config.toml
bottleneck = "plain"
encoder_widths = [64, 128, 256]
init = "kaiming_normal"
optimizer = "normuon"
nesterov = true
warmup_steps = 240
Rows from block 1 of the decoder of a small image autoencoder, named by matrix and row number. Rows with one number belong to one channel. Each number is 500 + 25 x the weight over its row's rms, rounded and kept within 0 to 999. All counts start at 0. Numbers have three digits each.
After each channel's rows are labels from the 100 images, of 14976, where the channel reaches its highest value: "colour at peak" is the nearest of a few named colours to the mean colour under the peak. Only what is clearly more common there than usual is listed. The data: histories of elementary cellular automata, time running down.
# convs0: first 3x3 conv (decoder.mid.1.convs.0.weight, 192x192x3x3, each kernel summed), inputs 0-95
# convs1: second 3x3 conv (decoder.mid.1.convs.1.weight, 192x192x3x3, transposed, each kernel summed), outputs 0-95

convs0.55:529522514507537511503542459468544477506476502538502513481509488510516529536431466488462525493490493529498477526504488508512514494485479503412449449478479481542478520473496489528496497527512492515489489499499461501467500507475512502521485455529504481466502512469492459478489503467495503470
convs1.55:497517504526442480491460505500516510473504494450496501474505485497505529469507557500498529490494473484495492496496469496522530431527510502540517478542535481525517489561512514489488512520486513493548471556497500539541494555465479503465525485517505481489532496487473498496489489560543502486
colour at peak: white

convs0.182:489507473478522496494498478495461524505513521482498509483473507499500515474448446508504498483495442522496486514509505510503534442484557499470501495483505484487439489488489500468511480490479492507475464510490487517464490494489498464496505515498512493475459465517472497506477495505473492475
convs1.182:488460516531490502476497519515558522481514470504464525516478497490503496458530530514513550512531493496540534470511526503494457502545425523560491462463474457530509483501514484487483543501521490464470489499491488478495506500469495501514456441462514469493491467465510486470515498499505483501
colour at peak: white

convs0.127:500532450449506458493512498488488488498482473500456479496531472496522457489486498492500490513479510499476518506525493450482449504472493494511544475475531499538492491505531517524517507454523469489524493515510505479515448506526492502512524523520524513486537468476504476510551491567503543473
convs1.127:469487516499497493507488504518550488508500524512451519506490477536470525458490524503533470485555518515487514482495496520478555501514501507516497522502479489483493480476475519456485505552511530482479522520484492512480528450461486505527548468458538508466493503558470522511489517492437514529
colour at peak: white

convs0.158:483496498504526518504515471503453485502487419490431487492506502482519522508491505525494481525488499492478497482524476491506508492494472500494473512521511503536527518527514539567517531425619490515505524491535524531515519518530516525529510537509498522540507509476524519494539527510505535503
convs1.158:491514472463490460525488491464487514519515519471506515491526535486478529448477475480510469477481509480504504478444536453489489507538494498486499505485506498484475488473504490568528501504425525473529488573512509499456468483482517466503523498525536524538517512554481508550500483517505524538
colour at peak: black

convs0.27:515507535530546525487530532528519558537503510516469504520505491537506488520512504521483524433497504496519531503495477521500517480462499458472519475526488509482508501521507476409504488463474473496460531455510509515494492503471480493515494510504482490467457497482485482507514518482462523478
convs1.27:501485498465425488490483508487495501467536535473534533508499484515508507487463494500519493512448508501511529515468510505479472481488479537503501531490463484478531501455502463526502493538497512484539482535476483458514507480509512495506482494494495470477501500512476468520525465522509470507
colour at peak: white

convs0.188:464478522472509478498478486481526471455500501494479469474490539490548530534500495496524481519476512521463486494482497499467542503532491531495504487508481503507483528468517499486495455488485482521447488460479493546500448512540533477499486545515502494476534421509537515518500492515428498480
convs1.188:540434533532553473524530491518482516513532524551476478512499498463502517453508529460487476481512489484483526480510486488526455494487463532475472495546511484494524497488517505459518485496551467498502539510504487478488496492469488483467529493493525463486500498507518494480526507475501486501
colour at peak: white

convs0.109:519505499508514549503536550509522524501531467516560501511528512520540495466492434550475476512500530522513516531511490466527492536517439510523508525509526499482519518521510538483539496547509476514526502486523528524506521509498517508518535522491524529520495495521536468507501510506509514477
convs1.109:524513507506469494521483485505450501528495585485444514476523518479541506480524518511548538510540518516494489478494492548488488516512533522510514514502476542492470487465520461550475488440510538496502468498514512520518476498516521494474494500511481514487540524469474530519520494508483520490
colour at peak: white

convs0.191:509533516525519542531537492536534530517531469495532505531519500502561502510494473527493532508506489513484497551492520483510552511516430530504518515508496503534488537499525504483543492505489493536481518494493513540525520533505526484542512534457482499500495458517534499458533516558519509483
convs1.191:460463492466484498531484493478522503514457548501498541463503473479483462487479478494470455469486493478513508482500508492492464531529555484457523445464508514473464493502511491537482499521531524443524477491505527473481489499480503497481508457553490513496483510548492492498471512474484458541
colour at peak: white

convs0.64:466478487498468475509473482536508503513464462519492508469507508465495526504488507469490502499442471496499525484493529514502510494486508508482479486482476491486497447502496446522458494503472463499453488469518526488495506512494481512462464477521456469503488510447480458516476487463508455476
convs1.64:497484489498545525477495512472479531479527482526486487502492527535528529515480496548541514531529548540497483538496476491535499524477518496533471481483523526529500501507471513466455469464476500518499496506497496484527514529509538481506546550496508545504516484500509477456521511534567464501
colour at peak: black

convs0.124:431488488493503456508499504522469492484479468559511543505466508491506481438520526529499463509481481514490487496461477519525493494494507517516536466487502535514511490488481534476502490447479511490496497495477471493525535490500525464517497519519493519454501502509531503479514494497502523467
convs1.124:500474515496504517479499497469434497485512494529510519478497515504519486479572472498489525508489465512486512520489517538446529466508479494473511514502530510464499499449510504538496483488502545502486456471506488513484498551511482528492496470537547479525506512487493512529498500532518507498
colour at peak: white

convs0.33:499487508480514507484483524507512522514492474428458505530523502532472531500515466515513521431534536514488532470538490529521538502560500483528493474501549517480500522513506519484559513505489498515520535538513542548508527501504504512514501544507484540534512476480525499561518497488482552521
convs1.33:513492537491529497500548452498516491476514508529510451464474478506456502512500487476504452515448524487512524562481533471521512488486486540471505521512481520494538494514503479563468465515520510498490521522497493478522498518468504527462484509478510475452455528500493499533509511473516499504
colour at peak: black